From a checkpoint of a small segmentation model.
Training: soap at rate 0.0045, 9000 steps, batches of 256, held-out accuracy 98%.
Data: trained on renderings of 100 made-up gadgets, each built of a few solids, in any pose, 97500 training examples, 23.6 epochs.
Rows from block 5, named by matrix and row number. Rows with one number belong to one channel. Each number is 500 + 50 x the weight over the matrix's rms, rounded and kept within 0 to 999. All counts start at 0. Numbers have three digits each.
# convs0: first 3x3 conv (model.mid.1.convs.0.weight, 128x128x3x3), inputs 77-87, a 3x3 kernel for each
# convs1: second 3x3 conv (model.mid.1.convs.1.weight, 128x128x3x3, transposed), outputs 77-87, a 3x3 kernel for each
convs0.54:520529512489491507538521577524456502465456466451519421500491561499438517464492455445585543386444552442554459473484500436470535435513417470491455516537498567483420552467583516485582434450441610570455568525464453444528619527550490522509446508594486477506530496539533365503473580446523416397409499533
convs1.54:587586598514503506488464491571486523537496487484435537608565473490526492472527519569485473489528453466490527549452565525535518556508538565553536517486621452514620444525438438458472408439475615570461465475486504456501441471510485504496486561475486545466429526531463471579513487497422537517533504548
convs0.55:607464558528420476406509481528531449477416438547468571452499590496511495511515467530491478428419567580480441542571518494489476523471447513461499564488535550436523525503578468451465432475465475499486495466425488496478457469446520510548564460542470478506508461560578410511493420522433430582582559515
convs1.55:531542586459549529401562469534528391442515492543475553468474447525477533507570537547496482381558446512499508558553490520438503551477399451533487535524465513603504520467563497494594427518471471458520571561408544483511469494548464532471559494504561397485393542486464539530425518478467512550485529516
convs0.56:572514468519468419371522475622597510518586524502537529486487478587535491493492483560474499546512575523505521411531486434498528444530492542533512462461498523417478476447437503478488398471448545550474496478416464474422546477528544546490545476576539504545470550496449473495488535497498447494465562546
convs1.56:449545446502567523489530510489561524490461475480467434474481508464489422479509557530413608540510531541554495497544461489486507528558599566580541508555496439522538532566533512527591468477405514447481488480512501442389493499540405478483525593594459543520500578529498535535598475572514527430565560541
convs0.57:489505459562555521586521483474497516512461565467466461509475545480497487528559500485515529497473452526552509538634542456452374472469427527477473581522467471535522493498475524557462482486516519505523538520474466506540567538463523539520486508486427441435463544464463538481513482510516428468527446487
convs1.57:426476476480445521524475496512472610508559414471523475478489498441495423515512457481573513436457473459465435512523530527554516457467599440421575468475466418504449522427403524541457589523516434514560464586536444397445498423501512601474505470512441569580542445503457424461509555493477436608439556428
convs0.58:512533583522529489430458459446524413448493511489545548459469420484509490517624440487486547445468417584413474430604417544550364554371361533466528474538569487575502516531452498494511505525555563547476467337397504421484462528511488453502535462464441447524436482542505471439481455552403515427579595469
convs1.58:513471497513455454453540510490598482530575507499396481570507487574503491554503455493499554545523540545432476534522501538446489514493477573445467464542635583500536518502562454497487542389428498563592563549417490493397539475593541537539445523466526486444484501519487487480442431543486422447517596491
convs0.59:490486583544522493593599521396507495564554506509511469516531542457452470421534486467464562488472489485546546578436622420581613359469420512448524609522482465523440517546482473560462491374545582538487607547442509496475499438516474475517605569667522549447486507562546518582512504588547529433420484512
convs1.59:538495513511516503444476698531470546504476476505441597486506527547486485525313519496497497471538497435502583442390494490446537500615575432532515558414391544564538506534503589477376462566498478506525548416399443401660480525560517483519439471557485571460528484493446537519548528498493479514550412459
convs0.60:497469458423472490544549505466452472490471475414459513486490497545518471399520514507558545568551534533498462516489507494516443460489511484445486474542548544536553422480470443400514562586533539525435515455489496537512375421432613450592595637562517544567388411551544554500592573543511503541426450502
convs1.60:552541587470482391462474485488504455457418413514521527370394397523461471519558547498495529513496492511521556562565553519539530493504535579520605457496478514518509539487424526505551498502503394381373437416425593525544503487436502432391436512503433439437501430446460495494563545537416481467507505517
convs0.61:468477440491489541400506411425401425445478478484549497600568605534517445486487533489529518554514534519486485498492492525481497455453561511478456489453527596540523469517470481500547566531512534503515539473545500535386495481547543534474475431447425502505521450451539544532472545493509527502509434493
convs1.61:476449438493530528477461529532489511585462529461477561537542551480445512496445509527448493520483454444435508497537483530566552648531518506510504506532482497612616504477464521450560417444468556477553412532448412564514531561408531564549487556467448469485484552459465484475553496535439463431500481511
convs0.62:550532512549568518512382509464503483549514502489477547462421462487485512419459527500505500500532497546567523424427565495492494504438604509559535500519472464474507462500468454518452549577547545566519537527512488541589455471451508468423486533514551535449480520413584500542522406489556530509543488517
convs1.62:517443528401454514549536474573484511484563439560453513572509528467523513533505521498530529560470497485532443476552556431508565408454530592538524600538551568525458493533513477513510470463534517527442531461513467527420506549581517569493460524409533488512493551514441517485498544462490451466522534474
convs0.63:643525520573505498367516523556468490495495531428509502471458506539581521490588537480566547399453489419547475447537508421450472574499477571538515474554472555575501488500442543456491506552550559487544447456462538597538516460542463471527476528519436461518531573465451568509439478496553577440486432519
convs1.63:499545472600456517477585460486512498466497485555592376430530531506505545589562489459369510488451496493512392481571373537467505494503515426535435508522496479513479456538501492493520547496535450568619483573543458556459554473474530547492511513507496483520487490392496401505520514565492481462443438560
convs0.64:515442471416455431560447465488381483431461471505454555579508481441425479443460480395405538436542563346612508465497530454453495450460565490406496473568489516593549559445490482395508524631464454510470549522456565498488592564602475497520537496459563449494486501391560470425546511489533505372477525580
convs1.64:614550457587499466471531530616457431476512482499544493614522518558417487481420505489404533414458481463532573445433487493487516484465439649515515554502500571562478500546424433507470461518518595397514472437483479493521529508499472467532535471452592446580492505518513438442492530498538424507467479500
convs0.65:495459411445542504512498592499500432507430467497587518528567496491405463381393360481490513511555457544574411503498565438501458443474589449510506503471540462544526436498488454547526584480411484495536505544393516514522560558654553587501525461454450433485525471513471518524519456474504400511473615527
convs1.65:492572554514534535537480477537488517536566406444489516554390438414452438466463474622502479466382520561461470479524434469414529517577537503515492478544445441516559465594526597473448448435515574475476532473445431453585589492428479526490475467516580650450521575458534521439595480463501574429494432496
convs0.66:505443583461519542472417478490415486520441571447516535523493431447450524493536489473579442527601436587490484453482527504496560518540494460497512587475509486543481431531479474495514486580614508492486566465539485535502527509477483584495504499524506502554570411473430587549528515480514593601491582387
convs1.66:464576576637555459508394495440586481477592498541538448564512477555551529561534481545560550580471496468424540469439524524501497501425529511505520489610506484494514389513597472532469434464472481518462522526433521453500506584474570495543427470458431526422577458457420439568524428485521526540599424438
convs0.67:602541561463525538519571400477466504463391406497362452502475474512542479487435503492541519545481456562517505475477417468499491566531506486537556542497458461469559560615501444500498526513598540522445478471453477458507410497412489472476409473547458473496496433479473511525435465490508450534497566512
convs1.67:548477505436547482580538631499521521650553574458465429562586463510439502464547479437539501491535479508511468516422406474529474497482508405431520547587493562505514620618683550436482564502522518540474649599579453485447422503522411442375425514456537609616496502501493502556530508440426535551493559497
convs0.68:511481492484485577485505463533560564595588577476588561527474565476443531525443477466499508483532517386475465492475529526509496533415359422496497585432459548555528498423569516442438546436499494492455529601533502469605494593562548579521536521462526433551409470570599426424491480466558449538521524463
convs1.68:408448534406499524537432467476552456528544486464595406451484475444446535353478465470505434478392526445452574514468470533465515452361535452517435526604462484506535566576493454493476426455437524619388598431409537529490480624509498454560535463526551572414589453436462488522512506547454513526596449575
convs0.69:547535489536555484560562494498485430501610461569544494518464531481556447486543502521499494478524475458488529526535475614614566472459642467561582499545561554576604500492538465495524583511535508571466481542418524478501513501475501468454520514527498402479508545522534598534472544505465518486598482630
convs1.69:500462476517418462521472422477598485535498488504466550498502540578465522518529530475482551494538592508465488410526503433480507453514421500486570529460472585486574472505524453563547471504492516457489506452541565490549588452508522477505492509471480452505490503455522422574484491392520486532608534515
convs0.70:325513434497555449501492624457477544462571524569539537457409498460523476462434496463421492461482505406421501501537587516433526497507507538560554469466457447555480477509589527579531563514528488433432481475424450393465602569573538484521508523424535519477495519572477409443617470536483455545551397500
convs1.70:498445485551478508473455455556491538571472632538485503534591532564623570455579537431528483513527512505542509556479495493625509454482431542518542468507651558453576418511451427489511400470441549616523648531559512565508492500602573473567549523476598509535447538434509471464511547444437519591552536481
convs0.71:527532398460510558445508488599524477540503483545451431548494528414446491494507503521463477507456545483440478445538458452523531590433522529535554519504498426507466537485613592518443405441558478515429485479485471560498541512581475500519422479579403424383558518488444483482529460497385525507520556382
convs1.71:444453549557482577443461577539459551530510431475466519487468528443476469529532492529484507515466444523467672518486492511454430508518598532565598535479416457555517507539450581573576477429465549552673458431558522373386522524441464475462485519488471589617544451449564531535513517463496507474526436402
convs0.72:511483595565403577453567522497452583452428476447459519416517517557617552532619567442464487445528476472459458525490437519475566495484558550506476344478507530468453518513478492401518483452553441462449413623477497421540514505444468490507512628541520498533437473483489495411513562529456551443451456430
convs1.72:542468451537487378425626463560574464469465473484537454531373545474469499442446610485474480535474605576495502492590577521512611525454512598466451470434580482516571498467513461494451544495584422593625439527592568620557465516518583499367478448520540466346509501548488467473444476543477548450498521455
convs0.73:459539549519502511495481461513568570585569490444500603539528554414522526496373514458582480551493493422537464472542454463528372417506364454495546365526456493500578506486481496478505483671450490520467469530458521435565410503562476464515462519565529561515441518549529400443480541406500461577465543571
convs1.73:486562464611446594426422499524509526578422526576554430501452500458512535561478539550470513504491494544521463465433484484570449489547424447487511509456515649493505542354528552519433438615455471518492426463484569475519454510466529505449545449530500517551477475553442469450440475554411433508616548539
convs0.74:522517534538527477474482525547488496488510554476548534392585580489518442463542495553528504457515538491535520494549452517429506486447540508388552610505527538592508451528475584536569644552451480451457394584646496511469468476532531563490553460402557604531462531535470474511580469511520459535448460585
convs1.74:530527527546527514482476441483497587445488426631504423480538486482562509450553605467556476452517496546488536532496489561461568592485449491524535520483535537640548432520402526466456393511523508473493432408555619544463477487501571496567567468509510532531459509516534509344506506513558477482537500508
convs0.75:467570535378410466446415462504490426465501436440515526517531530557533529501452488479450510535537473577508535492487440443452448505451445496512436450449498497492565507511476538504421517506504529492538498478519479438427583529524501555594541513553562503470512512483430568567475573562523507500472481487
convs1.75:487529515414509537496496461468497486502412547434466419479653459500470495435431586609596534526486575500524487548570419536509504504528473447470527444529572520432433557546501587526480587601617452576444481475439444516436500506536534594500500549538536482520461536530514464577540500479564613505476445567
convs0.76:538493401584460457529550529423402511444452499375469501501583474484474515510582541426429501475429541508443521523479530532511402501458418460477524615434466534501524504492551470472431444542465492518477534524488463473524465405542450459525468433546494529590452484448510504468446429471368583607436529400
convs1.76:469540503459513541509460567408525547519562506523563381397532563497558539508529512568468566499489585452474513566566468570445424493449537440475403545569415507435484534459514583463489469561520433550492474484389606563485536577497470505397461525486575444495533489556433477522475429534445487632481474479
convs0.77:522522374527520494570495565480482494478555507528575498385487537516538561489604517544509459539483515507480462523424608556560646410500506472487572510509497561585535481579489509497540505548465554517476485488532497531536540513457469429409477575469530499511450520455568482523485527540590560498486532541
convs1.77:501464492467464490591396519562482491517456611534565501536497455477518486464565530473490505494528463494500473574515487528502508576565457429545472564417487491527519524496424450571463468535467498507498545433574564606456505471516561474513512562467444441518505532511451437515444570540515522554524557488
convs0.78:453540581591538483535656572510498498504510506516483432537402537517703568516426568497510534585514482645520492502553426469524480428435370608503448590523494615478454590570470493582537512454510561607565545539541513526488494486550507498521503539575428507476668463477587639540566492556519545509622584551
convs1.78:479478532476579603480578601455497480473453521556553561443597481446443492397484457513518446530491478503564491503481548512446568487497511452514401494471445460485455460544627516596560476619566513542444550469553497466421473515492422514486564568555482564518465478503454437509502490515537467446541536616
convs0.79:486525464471582524454518572480336413462505471452534554523493522548515460522515528521467409550478504472525537467497461520442417443430471447437498502512480518538503449483466479482516469636614514453520451552479549498414536551459415532579472514503503533553523507399598465451515464443516523584516492568
convs1.79:534453564417568481490465470507423620464505513624511485530532570507518485525523480489494501512605583556515545532450490526566462549564375582526475560499532580480641429441463487472482489449523500435513526345481467553491453560530489503621473488433497533451491516566467438515454485470653567534518542573
convs0.80:596583481512489552467515506443571504434508536524616495607579509571542420471562476542530482512436486478514537488533519424504579468405441568533498529565548479609629498559509575599586516586502407549516528501534522471452528547422491537505468507600470493541482431505485496552471507544501523585456634533
convs1.80:451439478427463491451523519483494450481501575515493622487435491531463555568465507468554527497544492487458561505513503552533576538624490472442519426503475474499554543500472465530560477468594460515469443559423517487673520434499496429555508551546525556478481484607417475432587491486476484477513559584
convs0.81:526463485513433667493567586466474471391515524481468478501448464451509501499548525475411513367571487446537489451432530388487520482493429474468442538583484513464541437414545444554507499514374421528437476544480451559450478521451545557443435450450572487486556487436464510455561535473559460589450544561
convs1.81:498507525482670455518505486496575511485549488458515577460562511572472520484513462494430399481439414468497540499530447433546562511538545486539502547539499546426520593632411485510466418511549611478485473334573438346551561475450485520566566535498509490543440594455467446527517495507523579514550500469
convs0.82:508521501442481527424526479529519443466467448507476491509469546498505536362495459441430478460494519530422522450398368531470446527436614476502478438528471515456436521518514482503542563537456446636455490415508536474517416477564499466526527487469489487518545541570547495507488588597546483332566447545
convs1.82:459491518507430511511529531557452464533514528393487445525559525498524613367491563517576574443591479508569556486598509476563406543547463514474505601484564483593404573467563532549459503611549522485455479543566516489580563454508476538538430530398503516569465498494520520522464529511593540539445618481
convs0.83:354590412514420514489478478424510587447556556583607475567459444567506470408546586485428481459511496456556489503605481548529522504498481452509616549415425384428436497467424533514549520519432520565518448565441577451487506479510514469489543438462393416511473426531593507617509465442448512523598558463
convs1.83:429593466443446404456549503578486568540469572453618563493486499468511442526469456513562495513535523477544430505597465565482504445463537509484584572599452448526497505482491442496459548467427532516546580350503424483571495522428536520394512503542488485503469485464508517465441547561565567449485501481
convs0.84:594505475447442511457477546359420405482407499456524436443557562449474619461483358578463499429502510586534517504492544558618422510472518451559442495438469506545485587513451531511588596585543523455513504458496452520615469529411474538468521538550567503453493573490485574576508445509540466487485509476
convs1.84:453531595408540477531560469534526466534486546488572510500548541456532646429514478600569476525388563479609407645559527552458398437450505486516485473487476541453510532498510399533499561452477427480424663557496570573526440462408448540554466427432507467522462511545488438534419512538519525548530541473